From a checkpoint of a small audio-text matching model: fusion encoder activation swiglu, 21.1 epochs.
Rows from block 3 of the audio encoder of a small audio-text matching model, named by matrix and row number. Rows with one number belong to one neuron. Each number is 500 + 25 x the weight over its row's rms, rounded and kept within 0 to 999. All counts start at 0. Numbers have three digits each. After the name is the row's rms in percent of the matrix's.
After each neuron's rows are labels from the 100 clips, of 14976, where the neuron reaches its largest size: "strongest on" is what is common among them; "lies over" is the class under the peak. Only what is clearly more common there than usual is listed. The data: short pieces for a synthesised band: melody, chords, bass and drums.
# gate: MLP gate (encoder.blocks.3.mlp.gate.weight, 672x256), inputs 192-255
# fc1: MLP up (encoder.blocks.3.mlp.fc1.weight, 672x256), inputs 192-255
# fc2: MLP down (encoder.blocks.3.mlp.fc2.weight, 256x672, transposed), outputs 192-255

gate.277 064:520494508482499519498493497489547483490479523463505507472516492493478484521526471536494528524485494513522503538538472528491498509484498552508480526510482504481547575481515500507492481545529514
fc1.277 082:490506472518518527526481529532526467485478535522519506509516478442535461473516499521507512544509507466478517480470498551463426525538500524505494487508497513488521505533521490501503487467462549
fc2.277 073:447512478507513500482504482542483514537515513509470536504479513496496451483504501496515517525531533476479521517516505534519506466505505481507482494469500548489493457483508514501513520513529536
strongest on: muffled (low-pass); marimba-like
lies over: no chord

gate.348 140:473484520461485493500480484525479492497541509507493508493467502499503490502505543539498516471488501536513526489483486492502476486513466503503530473514472461504516485524473505484521486515534514
fc1.348 108:495484473474509492537521503517539473483472496518477528536496479507521484482498498436486473527509466472498484512484500537459511499509482507508438522495473546471516502490517495492465549478527493
fc2.348 113:494523493488533542515507572533440473493481513465528440485488498501482542503495493520529485510441468516563512486537510457531518468512520532505519504489528513537467524496483490526501500566490530
strongest on: text has "noise"
lies over: no chord

gate.274 095:519480518526518529441492525493482513515510521493483518502529537558474476524516476507533505514484487498509505540494477486483512475495501532510499452537493468493495473497449469500490524503478533
fc1.274 091:493475480495522509473514547444479493499490475526459512479518490542525507470462488471490449531535533513530464479493524479482526513491514486453487512484491507533470514503497495521503489528463525
fc2.274 083:507465534490463509533491471499510487514546517483502509504491433484496510495501508528525492475482551471459489521540511514543503534536487477493509473473505503513496510472478510495489489521506506
strongest on: horn-like; sine tone
lies over: no chord

gate.613 144:473481552439475485516448454462502494458519491493475525497505479541501482522502527504495524444500475519492523494483509511461509476499461523497513465497490466494503514506450501484529451497529503
fc1.613 098:516518482500537498508533484457509499526475469527501505484482470517496476523534522528528523453509512529485514511507527511491518510506495492498509537550468483515510493517534533518503492487538574
fc2.613 091:493531464488503501490457527543493504480506501481588479532464540477503497520470522462488448543525524473508519517506474508527513500510493519510524541485489513502484491485472504487525522489494479
strongest on: horn-like; sine tone
lies over: no chord

gate.627 138:482497514439495506519476473498509485447519501503466513518467487495499482510502554504499519459507469486516510497499518498473475487503462512472482459488484478504505523499453521505513487479513522
fc1.627 102:526508481522530530545544487531518535524505498534519479505456488529493509496506471528506508487499506469534454508531478501477524490526539485528475525490514526532464508520471507479470536485508547
fc2.627 093:459561456492492495486509480456464512464498512486525457494510462478520553484496501514529491461485519502458472525533509507519486498506457506502485540511495541510480543490512501527499469571509493
strongest on: marimba-like
lies over: no chord

gate.581 141:476508520444502486485479493493505506461529495502483502496474478519488479504520558517510512472491467514506535507484530503483483475502456527488466460508494481503485493497455498487529493492527498
fc1.581 099:499514456487526475517552494509524498497481512490467506503537538461526489496520506521506551515515504474524541467516506473460479484511466565510434510480500511477490477501509480497511548501524492
fc2.581 091:491505467490529518537504521507480537534510510482505487496474483474497525524514505545524468492494506476539515483497452485502518493502525493497493466475538478503503537496517495524529510518512590
strongest on: sine tone; marimba-like
lies over: no chord

gate.311 062:532479470494508498481467491495502516532500478481527514519494453526524531527470508498506510483479518489521492537543478465499491456488484507482526509530512496499519474498489490494477513479484551
fc1.311 087:501523563476460506513528503522518516521527472473490514462499486489479513490470471447478442454474485473515535501450505499543542490493508535475457497490481514489507510474477517474499502521524493
fc2.311 083:499498504475503518478523501444498491513499486500516489527467458514515532504484487487486545479499479510442473537464467527492463505508492450477504506551484469483498454486509523480545499499553516
strongest on: white noise
lies over: no chord

gate.465 149:479480532459484502487498483477514493466528509531466508496476486542502468504520555494506536466516488508523525518476511509485480503492463510479509449510468439499484501512468512469496493506528482
fc1.465 096:474465476495454490525537481477504466531453510496520524481531494457491476479501468426473495524542541515473512496564463458503504466511521498461475527483502539518478549514496532501513518504505515
fc2.465 094:495518525544522472528514477504505511519494481479495516420474500549485500471507483527517539492494475526561496512553507487466533496490514502481495473470535482479471526504490498527503506483493538
strongest on: sine tone
lies over: no chord

gate.64 143:469491545458480493510483461496528487492508495506457515526487489535510459525522563509506552501497486510519496497490509513496481465510451498498516443496494444494498487503446510469508483496523503
fc1.64 095:509493496531484496500444526456535506508504516519508494514460540485493520495473515490499508513496518525497529472487469445552488511495488449527534485527520466513550452503505501554533502464529447
fc2.64 094:486504504513511455486535486473516520520466477526474542514520516520456503490505481536471569464504441515503505489452483471484426518448499496506461449510525445477472474498504513506516485483570547
strongest on: pink noise; white noise
lies over: no chord

gate.99 112:488475513462500487477483465509506483484538506530477510481459452504479486508503540551505514431479523515516524487487511464492497483496456508512531483500488477492487504515479505468521470527505520
fc1.99 106:522487534481524522502495517510503503529485524481471482475497500515481512525519482536519498480463518483524519466486522451494522439480483462493504509538505509473485485502506511510494469528502539
fc2.99 104:506456519504507491464535486463550495481520490524468514498554539531480477504526497494515528502485522494471485505494477481457439530485530493509478469518464460493536517539497532441524514509496502
strongest on: harpsichord-like
lies over: no chord

gate.133 068:464498501515524484489487458547491508485506511513514538497511502509515509535499481496492486464536534475500535543477474506492513501526524521508506502484509523536493536502449494510504527454462505
fc1.133 083:524487450469541516482533503478499485511508514523511453495496466496469469466505525531515523545526522523510518522476516485471510538498540554486502523536498511515509459498507488474488550518503500
fc2.133 079:461481477494506485548494494460477480471493505491480505486484503480467518501507539459505472538487486492517489487512533462454513481482515546480396453465499515480501583503518499531521505484459526
strongest on: muffled (low-pass); vibraphone-like
lies over: no chord

gate.152 064:528494491508478527490511493554519483466459463474487527505525488525474464529491504487539493518483484482494498507497494449503495540514532495517533483537520498485521500477495500514534481489459457
fc1.152 081:477469505496461512475536517499514510479523506502541560507518478471514480472480520497536516530467495463557478467517500530483484475477486506506459466471523491485480542525513500497480532523492514
fc2.152 069:502478504493497536476568519459474495481529518496528478489476464508456459512521527461536543484496505499536476484499495477486463472505519463487441466489482517525518494512469517504505530538491499
strongest on: muffled (low-pass); marimba-like
lies over: no chord

gate.479 117:477506490438495498531490457504530512493522507532469508501476491516493441526503541511498505504508513495524506506487507514480493477505473490497498461507480457487542504513472515448521484497526505
fc1.479 095:483500495524483503479485465530520473474496516516518505521500514466528526493529515479479442538492514468490477520480499548490497448516497463457516449483473543478520461476466518530510481467457465
fc2.479 096:504476495465486517521508494495492483493487498535456494527475472505506513505500473518481554524497503450488483503437505513516390528499485500534509475478472462497504405510543500477509538486490485
strongest on: text has "noise"
lies over: no chord

gate.265 076:515518468509477513480482485485534498489476502518489519519507472524485524485522513481479523487506489539501520475526492460466463509511513500496481430524522443495500513506449509515540513473479512
fc1.265 086:518490482472519527473461519470503529466472523494547498501505461489526510523535515475468457484527484475495539524526492490495523506498468482501482459481525472453546523525460477509471486501525462
fc2.265 075:513457518521514526472517503460500486524507489514445492490545519499467534486523464557516518498471530514502464496500452544510474468513522489493451457516500528518465499464489486466469527480500528
strongest on: text has "noise"
lies over: no chord

gate.406 061:506521502490473510494464522532464552477502491504472522520520528504516466522473469519521504492529482524542529482460502554528463544467495490488513519481538503482519494489483499469522564481489497
fc1.406 081:513481477531515534507533457474496536550496515488532506468472534512485519486480491514484544467494547528518463526469496500521495456516524499469485472518502546496526540503521478490497480493494471
fc2.406 081:528471487513502493501519490503534478515497513491491507492537538514487489487511475521506527539524496471503519495497491555529492513533530495517517482547513480475505525497441525497453490491481489
strongest on: horn-like; sine tone
lies over: no chord

gate.182 116:500488502471493486482480495514479487468528525521489510502449494541515491510497529486502499479503493495518490489485532480488509497492471495511514447493503437518502496500461485479521465498525524
fc1.182 099:521522505499500488499422513525468486493488488517484493529480488467484521485484505449528477525479518503529479482465499530513515473514505494472511488464489523503531434478444533511508517473515437
fc2.182 097:521479493491496481523501489446541511504490499514463541511499523536511468503510510521460537509534534518473520501490502527496437516499492511505489503475484454519514454515496484458501495444565479
strongest on: white noise; pink noise
lies over: no chord

gate.268 058:497462506481500488529462472482512451516513534467450547535495514537520476515522482492469504526486490491497516510531541453492461481483475522480513477513512455543533461498470477513519513469507478
fc1.268 079:505522540516516493502459517552489517473484530515498484499507490507530484475524520522507517468533515531501519491546507526495540442513483461538522537514470514524506441506501463500480516540510494
fc2.268 067:531531454492470456511463508428505495475463485530497524464488501490530440484500516440477509489517486521578505512465484510511484482531493543512490470487502484521540478470484482479475484492513488
strongest on: pink noise
lies over: no chord

gate.215 107:464503489477489502518477471532493490482503485521479505506459508485487481494516540512487474456519506502509511495473517488516488504487470545516505446481476488521514460501456480492517493500551513
fc1.215 099:477486546497501527466440515532490497506477502498503511497506536494498500508509511471506443528503515510459502490437504509544498490507481428546499505473483474515501491479489500517497534486493434
fc2.215 099:509499486530487503510470494471514459521483501519519498524538506528528500515498460507514538527496481514449525493477524499437440488476493492507503478509482474526548517508491503459483471458553458
strongest on: sine tone
lies over: no chord

gate.595 106:481498554465461511492472470488526508465491489512503506487510475507523469492498552540513524451505491496532527489499495496472489477501487488473481446502485480519526497516471495465531485494521503
fc1.595 091:477466473500509514457460499491517524491518522502518513529480505457534516534490492430510451548505538461519505509513463489507506488484513463479503493454507523470536476496457491523496536509488479
fc2.595 096:498504457503544461513512463450507463515491491489491515528488486526479500487486508544504547502508506497524512507506522488513432477494475482502540464482511488506519475497494490479508477502548496
strongest on: white noise
lies over: no chord

gate.395 120:485525530431490482497496471494524463448513514488473516492468497517529487499491544506527498488491482478516480494482512530481473512509472506470476478477486462507521503504499519480505518467507531
fc1.395 090:499538529467506462527488476531535533478500530511496539464535504466488471493484457477472507489536505473523536501490508543490490562496465509474454456442495484524516522488525487532482529532520565
fc2.395 078:453513509506504520521557547496492514502565548512500449487496482450499489496502521478560517499492494512464488489541481469535498520520514488474494461511495516528530459499538514512515529440474514
strongest on: white noise
lies over: no chord

gate.26 059:515518562527523529494499524492467472524475497489500515519484473482496531471501480505496524493507490499555494465513529477469547479507533469510452485532527460485516541504500501517484512505523476
fc1.26 079:507519519449493487484513485529471508481517468471507520528549521488498519499521515491526430486523468542517557487507527486506504521465497500517504542524472504516475512519452536503480501527511499
fc2.26 077:495520491511517499543494462507453488522516506533543536544492487483480528504514516516510466441460487510455503466498468504516465522491475521543478506473501476463479560494473498456482507483494556
strongest on: white noise
lies over: no chord

gate.147 067:479516504502504456493447466513518484511493535473504500486501490486539521508484533484477509473515494486499549476496524480487486486503497485501518441503514451477557515487461512485526507481480471
fc1.147 089:535520501496504480489459489547531470524501480509537523538467514489498459479494482517484485480482542492467475514486482459528475506469512458530485468460484506510572454507477496483486484464491481
fc2.147 082:491515464500529456511526466435505508514447492484482537517527501493472489492521476513488515478570522512519499508573496504463481471463527513480472512520531510487523529487463528499468472515539509
strongest on: white noise
lies over: no chord

gate.20 114:473457494447507481487500447463516524494503497535467495520479485532492496530525541529512506453496486496484499524464510497508487465495457508508526466504461455503511476515478473455519497514534529
fc1.20 107:493542568474483472449470497499518543502516480462517485493532502513485500488530499528489481460507482549519531506475496488535491486499515459491519486508522466482486492492500475484481485534509480
fc2.20 100:520493435524516520484475504490512489505517485530517486552521495465473498509510512446449500518502530485460503512477481549520517531470487465537468484526498491454534499530501486472518488458510435
strongest on: sine tone; marimba-like
lies over: no chord

gate.245 068:506511530485492478531459461507485471536467468513463498476480527534481521510531504474532544541491480517493491495514520471462506508511488552494496468480534489473523453532455482485518517502497521
fc1.245 088:537515475524492535473476475468501504471464503505505514522495496548503485510502485511505519539533479495487491526483483514512510515525508495501448493481538457507495468487479487481506479505498458
fc2.245 085:466507534504521502490540525469510514470494512463480501515515489468497519504483523556484459427462524504503512515545471461498565523529486484521485449499522530531524493490499503542512519534490577
strongest on: sine tone
lies over: no chord

gate.243 147:491469529425498497496474476532492488469529487515486517483486477510499478519500548525502487466495495517510509508502520490505493499502461526491504465514479466514492484510461485460503468507511524
fc1.243 104:530480480529537513549528530502495523497486514489471493495489544492508520496494510499501497514525432491524523499495527531485453542485538560513463500503509472493480488484490526497469533502517523
fc2.243 102:497503479518523536452504523488498490504506526472510516497511532466477539520480518507521467441512446517482481503516499446479499459534473543491454454536533537493484516507507492502556493538547549
strongest on: marimba-like
lies over: no chord

gate.493 146:488481510453503486494494471480495507483525492512469510509482488525503464538533514520492522468516523519505526499479491498480470485490474491510502464531458481499541470528476500463531470511540482
fc1.493 121:509492420502495524510521527471526469513505497504508469513496490485512487494508504418487531545498489481510473499501515517508485520502479539503466500507479512516487534497541503510479547451477532
fc2.493 112:476501492502478535518480519507471512527497499500492477461473488540524513480469494548534497494506473539540473494552505446510519460497517551505520474515508503515443491507495523500495478553515529
strongest on: marimba-like; sine tone
lies over: no chord

gate.138 111:447503524460490464523495465458500510474517483501466506504501491543529478510484539498515505447514453492491495484482518500471497516518463521472469486470505463507509523505493509499511478513531534
fc1.138 076:529461475468486493497513505522497523454503517504512523523510482497511474530459516490517503488523507520527458520463487545478469479506529526470512462514460474480465506499490478466482534484528469
fc2.138 081:499529500463513488542482520494508477475502513499544539505491495488486478511481498517496510523488504505528509468542518514508540521447525464485547516509500480498515456491504495505485473541504468
strongest on: pink noise
lies over: no chord

gate.130 100:469496484478477493497479486487520501475502493513471495515477476503512470487508546481475547478483458484485512510513539485459462486517474545481490470477473481534485464509459466463502516492508517
fc1.130 095:490466468508502487514502475479471485511493519492494494491477512496479473511551523520493482463505490487483533514500450535529527545504477458493538496522501519482522499535503519521498499474516479
fc2.130 091:503521465472479483493505502463536472517506521494518427546485470480508486515514504437483477551507479474470514507500514506496496474477471510475515491480461528504500492484465497480465525494496467
strongest on: horn-like; sine tone
lies over: no chord

gate.205 107:499465514480527531508475497520508512474523511497496487488478489507514505512525529501521530515511502526545508531479484461521470475494483502494511462541466500478493513531491485474538496495540500
fc1.205 098:494528409503510523491517507501521510516505516474527504493519496494524522509499526449500447584495493471499502516559474521512541554496495487491509542472513558496508523489516523468517530518489530
fc2.205 091:460530491523496499526537494486526518503493514479496429501477462450491488505483501504545506454505520501482504488505511483537450464529487497498489524491514533519483521484487494533501514483540576
strongest on: sine tone
lies over: no chord

gate.10 123:462483523447453476530484458476535501464520490484497509491508477525505497503511550519497478478509458487483484494479503519481505510510438492497495503487469475530527519495475500493516487497511492
fc1.10 103:488474506528540506549543513516454475517477482506476483460471515498500494524518520541492466517503498464533517500492481491488472505478506519498459507508478496477455498507502514533478483525442541
fc2.10 104:494510488506484489527532476466524519439514515461530531498485486527522475485484482539541474467530474498509486519545519497463508507543460503503440505500501502520482550520497507527514470489514536
strongest on: rimshot; ride cymbal
lies over: no chord

gate.654 136:479502510426475482509501492521526504482518518515497494509447498514515464511509565510489494475489484489498505493497501516475491526499452494504503478507475475506529529538496500477522476472520515
fc1.654 121:510480507488526478539519511547488485528477509527494510447478543520503459521496483518504508463483491458538501477499516517502488475485544527518489473516502507500497504483499520501494521483461542
fc2.654 113:492540449442490512526468457499484511425517508471535472520516501500490492490490526475489464473534484490476501525507474538481521481533446507505466538458489515509503513488479500517462486511476465
strongest on: rimshot; ride cymbal
lies over: no chord

gate.178 121:460493522429498470523475463512507495476526503500478519481470477514514479525511520515489493457501470499498523521498521505494477511515474533505490447491474468511517477503488482496512499498529510
fc1.178 094:477479569485469471517506506462510479503506538477511522488493515507488502509520484479481493454493525488479523491452523501515528486502519472541512505469481475469511504487461491501516483487493460
fc2.178 086:517533466508502474505465519479517453475516465550499481533503502491490479524473481466484488532523512517466499488483546497475448485486488494509529457485523452490505513501526509523536444486530463
strongest on: sine tone
lies over: no chord